Rows from block 2 of a small class-conditioned image flow-matching model, named by matrix and row number. Rows with one number belong to one neuron. Each number is 128 + 32 x the weight over its row's rms, rounded and kept within 0 to 255. All counts start at 0. Numbers have three digits each.
After each neuron's rows are labels from the 100 images, of 14976 (inputs lightly noised), where the neuron reaches its highest value: "responds to" is what is common among them. Only what is clearly more common there than usual is listed. The data: made-up waving flags.
# fc1: MLP up (model.blocks.2.mlp.fc1.weight, 768x192), inputs 96-191
# fc2: MLP down (model.blocks.2.mlp.fc2.weight, 192x768, transposed), outputs 96-191

fc1.251:023149146169145158177166119182120155124093184117136076108128124144102169145121108092125091165109132183137191109088136158109111079081115174115108103100140133157128145105124123119125143112127104134071154149121111187145145067138153088097134132109203114122158109140135041154127063110084146084
fc2.251:220141119116137115082164136132126089097113044116099173105098139185122119090147132129092128119106115156137226115085112145143172122183129102115121119165136122117134089119158146130122162113149136159064124115142152117105172135146103185119140117083109164161083148116150024121095115149117170159
responds to: teal

fc1.146:141124130167172101131156107126167118131119093143178115157131126141127139094115088118135158099169120119113154114057115145119136105163132124149099082114108117101064121175159157066077098174143148117133107154168095068085141146105107183149127084077174152095137129177144076184133137118111062151
fc2.146:134115109160230117142152091090136140117129154124064127147100108128139054138149112117122071116114136105144130122072176077059176090099118164204141160101150135114161070135183134075097106177101105139143109141096125173167101086135076062171104126123093154123105113166078075143128123095082064090
responds to: blue

fc1.612:189108108090172102104111132132125164085142135109181186165150156123151092047085076127082154142131130129114147172150095155047121119150112111199163137126176130124133189129116127118147094096130130108189107138112183139158129090135183100190109116127108101147115132133168144091148155118111097190
fc2.612:127145127112104090133060089095122138156106157170048104102141111145052093126118052080125086114162102109180104118153129143123130173117136154129190106109141116127094153121139138143142153144125153150148166159151104138136123132121153071099114085094092114139109192161081121136142145119144084143
responds to: black; pink

fc1.59:137060098168168112191138081139155176091116118147165101114149145115133148080085113138177156108152126125117096165159169096135140136114145159108236154126117120106095181142109089095175110066138176106087142126095171110164130113099189163167119160161088113104121144121164139144092141083097131124
fc2.59:073154111134119119068128137141126060119146061159067161159156145153116121118095108147051115158135097162125120074130147092095135150137152070120112126093158110152114098142099116092126130070089096145117173090105115174126121173087182123126070148126133164120092147123073130151093140158148106176
responds to: many stripes

fc1.202:132142091131137148157138097127144130149137141135111176116172076097044113139077139126148109148129192113118112077133130135177089139112096177130128105130188147101095096117161081129118140123143075070092100100108101050137116097109150168101153127154150193115162080192145148164134080091108068088
fc2.202:122134119086185076154144153138169106141118159145144114118115141081098129161079077208148162112081069102123127113112089153179140162141119091077093125098041154124193133139078074133143095116124136152122069099133167143114077219141143111117133113181065102122122118174108205123160138119183099175
responds to: many stripes

fc1.585:192073086115087177125137125152126072141162163166119165114154153089123114122183110129155142117166125064120159112133159132113095115129130076077155141109111144141123201094130092136177090131172152107104157124086134114135095142211122178119098173111097163140133084109133202106130115155210160068
fc2.585:080112115076175098137172142139133164056111102110096104138102120059127146140167113147091081076142116103122153112117128089102140105151203164150125164146157087151120133133138135192113160140161148118131147117136138120160121115106120066152129188133160140122102156125115184088138154093073206179
responds to: black

fc1.150:064123153100084117113150150109095149093136127148144091143141094171089127122113167112070129162144117209093119122151107154138176122124123068087129135105100129166094135112137154114073135175193110119136152106189077117088113163054092087149134145103131078100100116176173071122170131152172107163
fc2.150:158118105153125090181140111136098134066099133127177092201099118202053153105106070163072099118050143164158120126149157155121137088116111108120143098108159173142112147133132143105128125154153106081136123157143095111104136109157120113092120127164105176124156140145149082123068117102114140088
responds to: black; white

fc1.10:163120140149095114118112179139095255111163147101114148194148144119189100107143123119071103093175160140150165163142123172135134132141172129180142130129156115188096156122160121149119117150139138125190137120160126145124159142171122098115120156115143163085178144062135115098113130132098097123
fc2.10:098170099155108177147135171095116023131129114122128132139150096152149130124139128140162168124114089165103126130146087124121083173104097108120147123159151097148127145173094086155141143141132154162165129174075118140133118150126113129077081144101081127140065148097143095068036142117176110169
responds to: orange; white

fc1.359:126187124130140100092176146106114146113090113083142155164166127076124171123067109114133136171116130107127124146129054159128162129139127142189178124136154018145141108095125140108133152146137117112097128113105133142118084126125141160161109090139146068120087159164117107152102106116136087130
fc2.359:095171107099145121102102149149108122090110133153109135152106131053107091097140133114134125146209149053141171139126121112082119094146163125173088083109126072125103143135094112193163061128194179099136157115110184130136096157142129142132133152108159108146089095098100203141075108086090130135
responds to: yellow

fc1.386:109089086160167122156158049135125035119105142096176086107098142107135086114155138172103071125162163096086096140099107108147072101107134070121123159096128135117085123091099102180120107102082130143136040170097133126108158109140160115128111143123133118107114100155167189154134078071098111124
fc2.386:131129089133170121118123102114131157118166125124179168140091175103096063157150124149160171108085121170098142115100105128165159151152037142117128148109116143122158095121151066221122152152111162128182081120166162089159141150118134141183151152135147121090153183140134188116158108166199074124
responds to: pink; circle

fc1.694:140112142111090182117144101113117140117182114118144106071117121166096142144105110055157088116105157130143122137109143116098138083089108149131092144155170154141155079111114118032128177130093099156152194155094150148088131145180139085149074202152161189115005095081128142106130147141147131140
fc2.694:105143123131090092135134080080157113137178188128151116138024120151128148171116172116085127165135126107081099106113135132137116086141107145153101107129072126140113132104100144072106094163173148100130185148154121089089114119083173143168120204134115128120221163172128191122152201128121154098
responds to: crescent

fc1.394:124131152109134177113160120117096128168111086162130111183090097139113103184161180142135124116175159136125133067093173113129177107114121159129145133087111049171135144116094125181082119160158096129106155194166146091108135112162084179136116129097096170125139137167095125163091181147126121122
fc2.394:095153147087188142105088138135112171159102079085143129141130097075088139114186070180115156119089146101123224098126144122136056172164138158188113102118103095141121132164115118115130212139140132095131119083111148119119108139112120125099125113128108106126111125133066159141106118104120143128
responds to: black

fc1.758:157160158067177129096158116143135120140147115173107095121099123121075148146073122153125085148079142175092078124150021151151120129119076181112084122058100088127199137074099121158045169153183105124135112127125122106117061141058124152149120097125171096076169152141166094118129181124063081137
fc2.758:175135141121052164121128136118152125133126098145130165146162089049187163107066097143092161131116144094131079119139108137131123154085153114078139137114123084105144095107147155111071123019099109089122137156143160147091117114142174049132110104138087128177084136113161089161062066102143177146
responds to: ring; crescent

fc1.484:158125178168127138148126153229118112113140151147111163128151096173149096080088116115143104092094157085118140070135155149152168130142152155090139155165117128098115117138123164112134095099118155109119149215199130050096121167111058097141186102139151159096159180141135110145099150108067089125
fc2.484:089128109125136147103131122105156152149126123116120133141068130139158116174068113095114108118134120085183156087134174173104095169135174107170126111140152170124089119131105117096110164104138156132111172092102150205169127112164085188143133155140151057097095076178143096092120075112125086124
responds to: blue

fc1.497:193180154066147131123106128091135094129161044134107063136143107127097109092120104092116142174079104138172082139128136150131120128138108172184111137048091137125136098145105107132114134140173091163128109110137096087157118117137163113152094178086186081077112144157192096118119118130168112111
fc2.497:107105138048171173106143140124143113174118187094110162161124148101172142126146197135131137103109116088135162140105124121118157136123104086159202145115162169139105146134125102132162118127193113140139186139127111126110132149083177192149122176139115140107090134108131140126182123118153108149
responds to: ring; white; crescent

fc1.60:091089151114189159139086139128187112124135179149116141189126093137058131125125113135086122119136165173142141079132148120108141136127117074149146179083104102113163098083128142074121153116118175176137081111133116101130082135101099134116118122104137121084141145106143130179125112163165108124
fc2.60:113139124111165107102140138182180122177146114097162146119121129198109126115088135107142125137127081172115136091157141111103145120131095150077098117156155046187069085139071105166113176114113093134136098167108155115145112126150105158064124097076095140114125102147148137192117138137125120121
responds to: ring

fc1.39:169148071124149113165151129068132126096131143124161155071126142139130158104098158179196145131144114134070106120106105134177134121150141173074153092101124136194127104137136096135137127156085152164132071172157125138120081115105116137088081097118093116158080141174070070145116160136078117140
fc2.39:100116101149115151085185133151139158087093084144092120066104114095036125149089155147091101128077122077142058098194146143167161121158115131142147140143128125128140128119163153131132112150105171150132103103130107137145163149121095109133127090147126151173146164186182155088136056150120137112
responds to: blue; orange

fc1.660:135066127073137141099132099129122096088118117105142111077163143105211181143154148121133154133161100083170140155168073144128120168145126157157078091166173092082145106172132162125161053117097115132184154042091145064138104107081109131059092047155121107119151140079171149155187141095112132141
fc2.660:149102122113139088053146125138149053103152124099120146156172083124098113119147187089128178126135139131137119104154119119133125070190112064132168149126129119121156139136129107161094135092110170115069143107166110107163159079120106119158135120141186152148090103127093142141105136192115112075
responds to: crescent

fc1.215:096050163148162129109121111095124106162168120072141125135097086136190138128087137167086116105127244152117123116091089131101118060125169159070140157090154183176118131099122135099147111129153067098092150149120155088144164129155131137116097110136113110130098128120123074162135171144158141099
fc2.215:164176153134083142129107150197158185157152114147154145198154109090138176088123105148152133150083075114171085122114185105123136138124178111112168069141123105147115153083140116097133123134142111101090124040108143159093072140119154136100081161100163099180091128062110079093063054116113132147
responds to: white

fc1.729:127153124134169132113092131156140101167116079135138175164153155179096122191134113127184148137161173116165147086105150179107084116124166105239108163207188159127169170157173136133092106146183103149117146146112145130146119128181124093147122143166112204096137150146156116141141052166141106115
fc2.729:134158121088172110198189109140122183145128189132125108101102110200072151143089172127045152103069153123163133115145127147131094179085132155075166149140111124144178153124120132088099176129138099075089166093121100160155152112149109054171113110106129103163156142184146134126119136138109138150
responds to: orange

fc1.372:051136122141101122104137143176171144085110124103130187125098168103127078134123119099153136147115106149156120115108153105103130032075110159146170162086091123105101140091181103169153143080145083092129083085108142105092128101118075088119109145157146148152134095112138038058167116147103125141
fc2.372:182128110159108117148146115132142126139120115117108069104081118101177088131065204063109096136127146166128102166070115145165140096124181169088110140163108109093084138090163185161163067119177065127139079122163126103175182153158082097128203175174121132142164170083159066093142109133104172153
responds to: pink

fc1.212:162170107090106142157075147169122117153124105109080151109120159176125188158174139169101107124173101128133112150065097162157118105127133140107126151116151118118127099066116124072152116159195130171120156181130120105137104161165099099177083122132128096120081138121107105119121178190174131169
fc2.212:161186094224093103128165078149129129135089115172185090147113150086101150158088141195119177139118132128072068128089111130149111101082140127103132155120128158069163137130120136167156152158125088161093128105138141102094144145156136142092107183126104065118111107115179164117138102115171143164
responds to: crescent; ring

fc1.45:078137180146162156151154161155104125122142182158050128161157021149111114142193156045113098127099148186104115163130131070135061079092154143145116142103125134145147128124121144122163153118117173129164157163073132091134206166135112110127140154159117138166085124134120083139129074142152124119
fc2.45:193086135113185135070144096160095145154137064124169156104060209083091118135163127119129144105136157166171122096148133184193155124148154172095145125171105151185153165124115094120152170111139079058133153119139146116134145124115086193086144147148157173135138112157127136176080162117155109123
responds to: teal; red; many stripes

fc1.121:134146053138185160127123153127129148041154081110108165176142125145107109189112107126144085121137118119143156161172098119141134156135132119146123113156138171104122161060090160076035159175145084111084110116148108156211125129167089167114138098147098135131146084099136113126119092114117126154
fc2.121:150118048120173106125151129085136133076151143117134107140127143147132143046155129123107162130134133126147137170121127185095112109124154137107109075144090162081120085117107140112059104181130171178096130136161143151087123178124096093098090112178184103101103177132160118152118115110128129111
responds to: red

fc1.737:066131162110144132107123157146118139140126130109082134098109118195165095152152167206139114131173125128132098158110160191162092085135126122125207108139204116136135108167121122071128133107134143115128129138150135128111106101126144134149125237139151145132119134083104092131115140145126099165
fc2.737:181097137096145090138089086078107092119130098109136132115164187187135110115144110215148142099106178118135146166120155110137166129194136192134042124100083152127097127149115084090078133136084142082142103153147153162172119082115163119130122187145070119127122123166133131114096172178142077064
responds to: many stripes

fc1.442:105139164101106125084138142143098099103155147096109103128084125125146059094097106126202083118149147145083146133123171205163106123160124079089112149126150160150134136117097134132169110134172179166151103136117153115145182146098118114186117152077112112100159117126167121167095101146107139087
fc2.442:138148097158138144182116092116100157207081102132191140166117140156168132151072150096160120127180155114107108112143167130209100148159086158088132107083111147168101119072142142255112142116109111132124147124147169104136142089119085156140153096151097131126066140136190128121150109104134135171
responds to: black; yellow

fc1.55:062114142126158134092092163107189152155080148120156128127106161143124108117158095155094096096177146155098116131163107126111154134090164087150108178134133152146158153186138115160113104200183121102112085146174135083120134093155136051143167162121186149121225088084133175139119042145123138144
fc2.55:097127117173155091188133100156081135148145097135099167104093149154045144092096137113149175166113143071148113129163090130147169129215112170153135150121132153110104104133125118118121221155127123096117125131131141131149129161124091134107158108146121204130124051191146141144091092105149107116
responds to: orange

fc1.715:133141031123127118122093100136125139124078104080116149174104139123121166125128080158135146066113065096132104092094153171172112174161136149104060147118133113178139150069193117132204119108145113133134148143072129136147124111149181103134104126099180092185126090155149155150143093150109135077
fc2.715:107136117151100123105104075138126118106111162167097148119124113101099158153079165101167128108110165092165130073155090117141097171119189134175166165104145160157134146110072126134129155069071162109093149124147172093155124169120155149158092051199090193149099128128174207126147125124144109181
responds to: teal; red; orange

fc1.350:140127111127153096105143168124087138173158129113091174101140099147191142125135127049082078149122114181150144174138173137127116151216127059105139157208181165164135134125139139157137131167090175110120117169064129104121165142135089095085110159125139136080127125123115173156124121162093099129
fc2.350:149123110111149060169131070143113116082118131184126186138070119068139139099089114146111076146055106160160039114127132134123165025120166177145067161131150115127114127118137160160123157162141085142109104058132066159098123188125110132140097137105135109092129087087155105107150104122136195052
responds to: green; red

fc1.65:089089141131159153143140141130087209225139097146119171090092125137125093147119119107179128094123158176169071144154147160125152125127152101062120145174151161163112145112106129153119091140135145109101121136075125098110133153161161131136120132139107176120131120074137218159098144142113108139
fc2.65:161160125138174140113151119156142104245116173091116075161167087158161066137103115102044117201129142153149081139167109123117137140079140181140155126132116141163096116114111134138150138112113149111101099136124164141142133105126150123184165161112157130138130140099153182103108138087110106123
responds to: teal

fc1.559:132158156131132085141141124129143140142085108188144175095071160157124092114085130044110168082133167172123151150099107090115154051115078054129117158164129088091128109146064141106168149101107133105130138163114103149122154094105136062112126140169048119146141122076097141145134105189105091150
fc2.559:151109134088143130128137105136202117096054129167117081161149086126121077176116159066182057172130174115130171169160178168094155086126100116096125150128159099158109088109128101140163079115108118095137139139173129101087146145132129191144106145117186112133169148102119117163153158146153089129
responds to: pink

fc1.300:149115083135100135088124155166130107124200128158116143157081113082108069184117124162075140094134098105114147109141090154106141142134190110159085089153123087127140137140103147082116123179112092200105074199118133083116183087117076112150098164147136129072083076116180044133123198129096139121
fc2.300:107089138102090162135134185097174124164145118118009119158121099130192150134146102088120116121061110109127097132111128092094168150163171240143096176121132111165120130121131115081107149085143157102091122122077147144095094144107124093124099104127165149150081169059152035129087124140145132129
responds to: white

fc1.514:132197124125070162147127129160132147172067136128116073151122118125081146174097152117155211094116179096113139096066202060137163164095177108134174179124201101139103190098133143089144102180056161142179124150090139139119109177134140115107089116177129107082127146166121155121186127085132110113
fc2.514:112052133139167122106115090106130136172104137168115173130098143098114130108109124146120048128188030132108117120084176120132114179180180132145100095080065107142111190107113125119160143163102155105161139143167122121099121132146110119169119084099160124174135047162070135122152168111145135144
responds to: red; crescent

fc1.137:150069156108104048086110186160126142119139103133084122125096160085171162148109137119088108146063128140111124115194100129139139198199109134115110097091132150089177093096112163144103112096125138111111140090109131162101102167136149122171133035119117172109076149111194115122084141104152133146
fc2.137:158123142155102201178138156118101131094100148112132145106162060133199115127146168075079168127158138087129160146185129124117178219120126137102140191104101141111108164110141109129087148080122063138182111125214166141098158067123192097167132076154138123097164119091122104111087158089107109131
responds to: crescent

fc1.338:160144149163152087148131110191196123119155082160100158075115140154108166146155130106118127154135150178144189152111074084136156051081157138092139139120110133120156150077139127166093128132175137099131180060155145097155071134132093163090143123148131140166156069193199139137164120095105098166
fc2.338:076166121174141104084119108116051133110167210119153134174121088150124184150141139127151112076130102120143203131126097201136116101157152134089088125123148094145161140149131119147082088115148116087136165123102175141119118136109070091144115118193114097165148131164164110134206132065111104170
responds to: many stripes; border

fc1.651:120115104093140115173122090115135127162184162168154101125147107118118163146110137158092123120127122150119151161129075169090204126159131054103115158163146075088094181092119109128106113112128195191149162153152129166122197104126133117165124129137164139172122145116089150097170121169124060151
fc2.651:127020129074132170068142143145106156090088179116092159103122146125233117059116147112065103106108137162115112149177153145135101088151121108119134056153161066134116117130132138149160206128067151149141158120142155139121167107132082143117151109052123086143146124105160084153136136137112076111
responds to: pink

fc1.485:104112167084140108111135177085123128072158082070096179064127139198070103101080118095130129068145141195123063159135131118140127194162121124116166143092165082123130089176184122098119109113163153108150125078129131206087086066190123115106147113167130141122085070095159127147131147143124110136
fc2.485:134150123105116153136142183162148120128151145102112094072152113158150132148114127100133134176104167177129093053147145103099087189077164133046105108146101091112130160126172167144147186103142167152125127137131133100172126146105130144175126098143137171128128169082186122049103108111147108144
responds to: teal

fc1.439:143137116105182154081070099099085143066146141136125085087101082155148087140102101112112125099150114118125109102092094121135125147118124131160129093131128146147089131128057133104067155153133100111172123080110134194149137146116108158064164177161047105115088089102138127133119157146141163137
fc2.439:128128139112169116185038137117113113101129137124133125140143143155167131082090172099122163125138138122116128133079137117154154115151123140178154120133123139117097143150123073156104095136070126110197135155098123087146103130100091066084125155209183104127139192119107099097082112131144169131
responds to: pink

fc1.101:076157149109137167179134096094144199126153149116096141099117173140152098169114127125130152154107129151184113143117144152158076115127170143138149135107117086188131087121132165108122111079145124129082151125148166042137125141164130125169162125143127139126150098123161095136067115087150101145
fc2.101:155132109106113027139143074143103054143160144163156083176064072225082102150120161182080083128063140138090106078141113122123131018149092092112056122142177130169089118152121070133107137085152103154095141124085178153120156087144143188108096179115125121110079153102151138156115122165135141168
responds to: many stripes

fc1.323:131135101143095132167100141214135156134153154135116110127080094098170129133159169102109074122067074176155098136118121131138205167133135170128070162133145163142121123109107109107100165097125103100087053086130123087120134138104065116112123099080150136128152164162144177130086128112164082150
fc2.323:139115063148096108104037154094164113142143094187152168156216160101142131122145118106116184088197139179148073140147122084096084165113118069073204128128105154167148126115086120113116144138147216108136131144133140114123091150154059159067117110085128080151107125121143127188110142137067121104
responds to: many stripes

fc1.213:194057131116165089166149160152116059112121176125148143089109105150161115105145125142106145088127118150116132150103136135119118148145173131114181133155109158104101070132144139118149111103097115124095136084105110126075102150095111115093172139147136090180174108169102161112129122071104119124
fc2.213:075182154077179187083100143130142116107114075128069123140139106137145120145131113176178119104149127112145158150126152118141080133145102133162128109125120093125108079135166089137150138139092171098118071207128168154217110158138120143098133124087085143063082137211141184146157079103174106142
responds to: emblem: no emblem; black

fc1.680:149081094164082157127107098169104136081156149172066092175127092162056132145136126194177153094118151132120133134174190145151067172200152111147161091133170071160119055129105156090108113120086148117133114134175170101123088184167130145105138187116110111178127157106103085156166158101110122122
fc2.680:072100067133176153135149092081133131116158097167126155130167163141098115150139141195130165175144068113140140165109091119120206144147104207182123094180131057184116102141132146181109148162115147146156091089107078148111119123117158161107129180195138185181148081113108119142145135124115094115
responds to: black; white

fc1.252:137096210148124144127143180111124141100124082190116122186116177094119170186137135142115085158133070088123141188115166166101133130105200170160133152160120154142095122130127108087199133088192167097107159158132158129055170139130150124122090117136152115094160161146152154149124160121091100121
fc2.252:060147198171112128086129140186158102129139139184103142135121084122133163045105106115104190107126116068186141137094182097143103185099131121137126186130131074164160103129089099109176115047132195159104136161115154082158094130105126175124183134149076110129098109103151182084132075112142139158
responds to: yellow; blue; purple

fc1.563:126086191145103112137129102147114148109131109196118106126088119179175129093129160141151082108123086129152107166100103159107142114168099120059126123197145129210137187158151177122082120143128089107122083150188161138114087128171197125145151097109109179123114086084137099112089125109156123114
fc2.563:160141117113124117122167105104079124115146146152141070164139102119191134184153092154137119140142180108114120115107161187124162103107143125145192138169125164166125161116128151149032111163111105140096104060133162123114175101105196150143151103163193087154135135098114078058093096153159160124
responds to: ring

fc1.642:178128099113135157147140085154144116136123164093121116089094108144098126131167088194190139102086161121118071137121163103127096083125080154170106111203103144137112110139113163100102113122200194094087158106141124152159127106118154066141092121176140124070161141170068099050104128091100116079
fc2.642:086157164061091184121105147135143125081134168169217123134132136098117168187073108154103138192111140096157167128127150174131162125106098123155119168072190153119112120119088126120131167103199118112156141166113079169083066158146187160114170095117109138072135098105103110134101104093114076106
responds to: ring; white

fc1.502:090134143136138098139076081154127150140084094081120097143136132150120092140147152123103149116139072109111119094136105096138131202172146121145068165152122117145098076116087135151111130189203089110124117176148104114163135093102164123135113130152132158077176065147158138066132132010122103108
fc2.502:167123138116224144087072081182145132142098158165109193147120113140067168094146133109145070142097127132115114107150112167134153170100132083144141132063128146078119138133101124134136169151148156170095118078107103101116081158170126113135110090149135151173149155167076114096142102043161156107
responds to: pink

fc1.579:095122129133156101139121067145156130158130145128167118117083153072164146096108044109074125179087122166170143175104115132127166099140127136114094150118172166109166171114080089113152136096123154178093085139157131110102152087162104101110110089073129092071147100083163121084110130154124116090
fc2.579:177137125199096071141146126110150176156096120147138148093132070129186151088171197106139136088149117181159178136153105119173079112117114166112116109110127166079145117122128113161171110098186131155111157099145136122168120160144197164122102092109121164120093153076160120155147085153095137219
responds to: blue; ring

fc1.307:208170111121136128173098150097133010104070163137160110131150086175095117149130099178110180154096132106121132129069133157122108174130113177142148169104156118094149165092134124145089129122151102147109113126123089127177103121104065097166077084134136097127105134197178070142113148156110133127
fc2.307:115154092090179196110135144138123161167152118082138126153138155129165112174167165110140150104216140098152235141142192149110101236075073111131109108143140134175109186143135110079196157142119124146152148118149107119107139113133134174171095141126133108176084187097107116086100164140107094169
responds to: crescent; ring

fc1.85:161154134125145164120119066131142119152111108129125098146115122155095098102115137089110125157089119138111097130133126095100139171144154149058101147142066139089158098070083155141164171114140088134139101172118097097115130102140163148108124139133107136098154092179131136160121108164130122159
fc2.85:103158122086136131090138114114155131149123102120132154114088146145083119166137133118180145134151115111097136157069144121118131161153125084104125094089175146127098111128123102141140098169146167170141173102123134163170125128114137103093142166120142154135089169158126147138099114142107147150
responds to: ring

fc1.268:134116079125128082086130133104113180095162054095168107110152199165139146116092125109139155146182142083119134082158157116177146167086103118092148092113133148141089099071111089134125094093169089097141108181195086069118134155094104161158062145096130144090132152214141095158092129162101137167
fc2.268:119127096109136141175141141138109102164123178107067169109113118199124127143098143141099061087139107148113051165136105090119101111137145146100205121166125112075074168127119151124181160122083088151132124109054165160148131151114172132157140168135159200190148163169083096098118165102138155088
responds to: yellow

fc1.530:110129164142141108130105090102159115144124080118142069127123133030069070113130118135105082116147160184165128132131191070142124114163105165135099111086110136061135097087128091067098148103091149096171144105069139085105089113128134172090096134214194074138104157145121130121173145141153120116
fc2.530:202082129149102152154169099150129150142113117126138161137139167033136060137156105129180140134123144191084136144145115106125132095120095122139132165151133106159160153102173126148159160146102141118174091158151177154150138143108141109120165146046069168135157109162100151147144120110118105096
responds to: red

fc1.174:112083154156117126106174148164093162141150110132152043102148064125069112064138151130160172103083134087146117082145144117145150147160072150056110127119136136114143101092160156067125130119121166171116149163143089122113125120064181112131118107100140067094165155134108142109146137143120117088
fc2.174:146103119155077111109163123106132140093131156103188094075105137117102136126115119171086149138172093140177108130154106111107103097095110157137167180160104093081104100118125101092161145142144136118072144133106116135141088093193185187183168131135125132127061121107155154190138153122097162157
responds to: ring

fc1.114:167116132143185133116093138143105132134100155132144108151106056078094123163144133112081103077141126100137151127098102077163159197094152060159128132109211132133109173115118128171072135124082111121108153159131155176147064127103101078097107158145101151096085119131113058098126166090141178080
fc2.114:065137119129124074150110128133124130173108129141109127112100152066074106100145135114148164113130147113151136123098155106147059186176117089138153161086063180184104141111128101132074160117107169166112163118105134073089102180160146193098159158154176129155152087141087080110166131093127174142
responds to: crescent

fc1.18:159142136131123139125134143108144075121092143154163157168176172146140090092114100164130146096088149149116112109132176098113159166150185105096143135139141179109126115105129196069066149106128118181140209097166088182142122136101081132090191134135215163100121100125154089182116110132114135120
fc2.18:085101190127135100171138150078102134143089128152104130102077081172148121160157110139069120105179126119178126134128119162128085135156163151156085148059125195157119078153138087104129095076128112118144156163097097092110073131165038092123091113148073105085140172121112087199089111113122121104
responds to: many stripes

fc1.208:131171125121123077164103132075142135148232145104118128090155182130081133095175141135082064191165133061122107123144139118157128158132097063104131169058131141118140076102124111190102126184109155138119131137117141117170056169075094150170108159100163144085114128169125129234157064125165139104
fc2.208:121131146120168157150136127121166161120066113135158091186185131110173073154137138114135140183074159144103085116098127113122125102094140107135077070138104062178101146139110106125169113117150155125076083155112089136153106105131133104120176125094118105101107080067120129153079144079157105192
responds to: white; black

fc1.536:192136129076124096151179079151091138180117114140097120137072125122127178146104134176138119140121164084171165074133106139148157112088152126074099131166160129118115086163113102134133096152130064124096195165141058101127114153141176187141109153151175138129148094117021088124150160118122094120
fc2.536:186149114144165167099133096156180115155117145087125214090126130094144095060118098106089160153105112132145141099161122130130123131134152165140147128136097128132151127105104120014121127077096090132114154084109149137089142104114118122116122081176081143103105145105188094084135150088118139013
responds to: teal; blue

fc1.495:165122122087135088068137188126090129103086142159173154172145115117146068064168161068077114126105093122061176166181085141157143139053119143145122171096144066140115129109129162103172171169149122152148056130124168091087152146143123155132143094131163102162102103209118130175103133072208135141
fc2.495:061169106110189109138115156109128113080104122123103161085138138140179121175188107125205190105130110140163221105152127103122175153155147130165155109134051124123147109149160154142081073157122129133185082165139135166180091122097167074129105066092160100116159127132094158171113168102060129124
responds to: white

fc1.705:150066112106114175108185176149091106095166139121174183111117122148130158136147131158137180138186154087174165174100192106113126074108148118133149130112122153130129173149132128134104082113142201204169149167134143092116123118120071074160094133138200152116149180089115066136132167145092101156
fc2.705:187055134105053093100159164109120101116136120136115148112089034099136142096109122168097113101160120146121069183140067152134108126137104108091091147119111169085131100111095106149166067112120109147127093150116144097126141148152143103183134085132200165110151127103095205118130097123132093167
responds to: green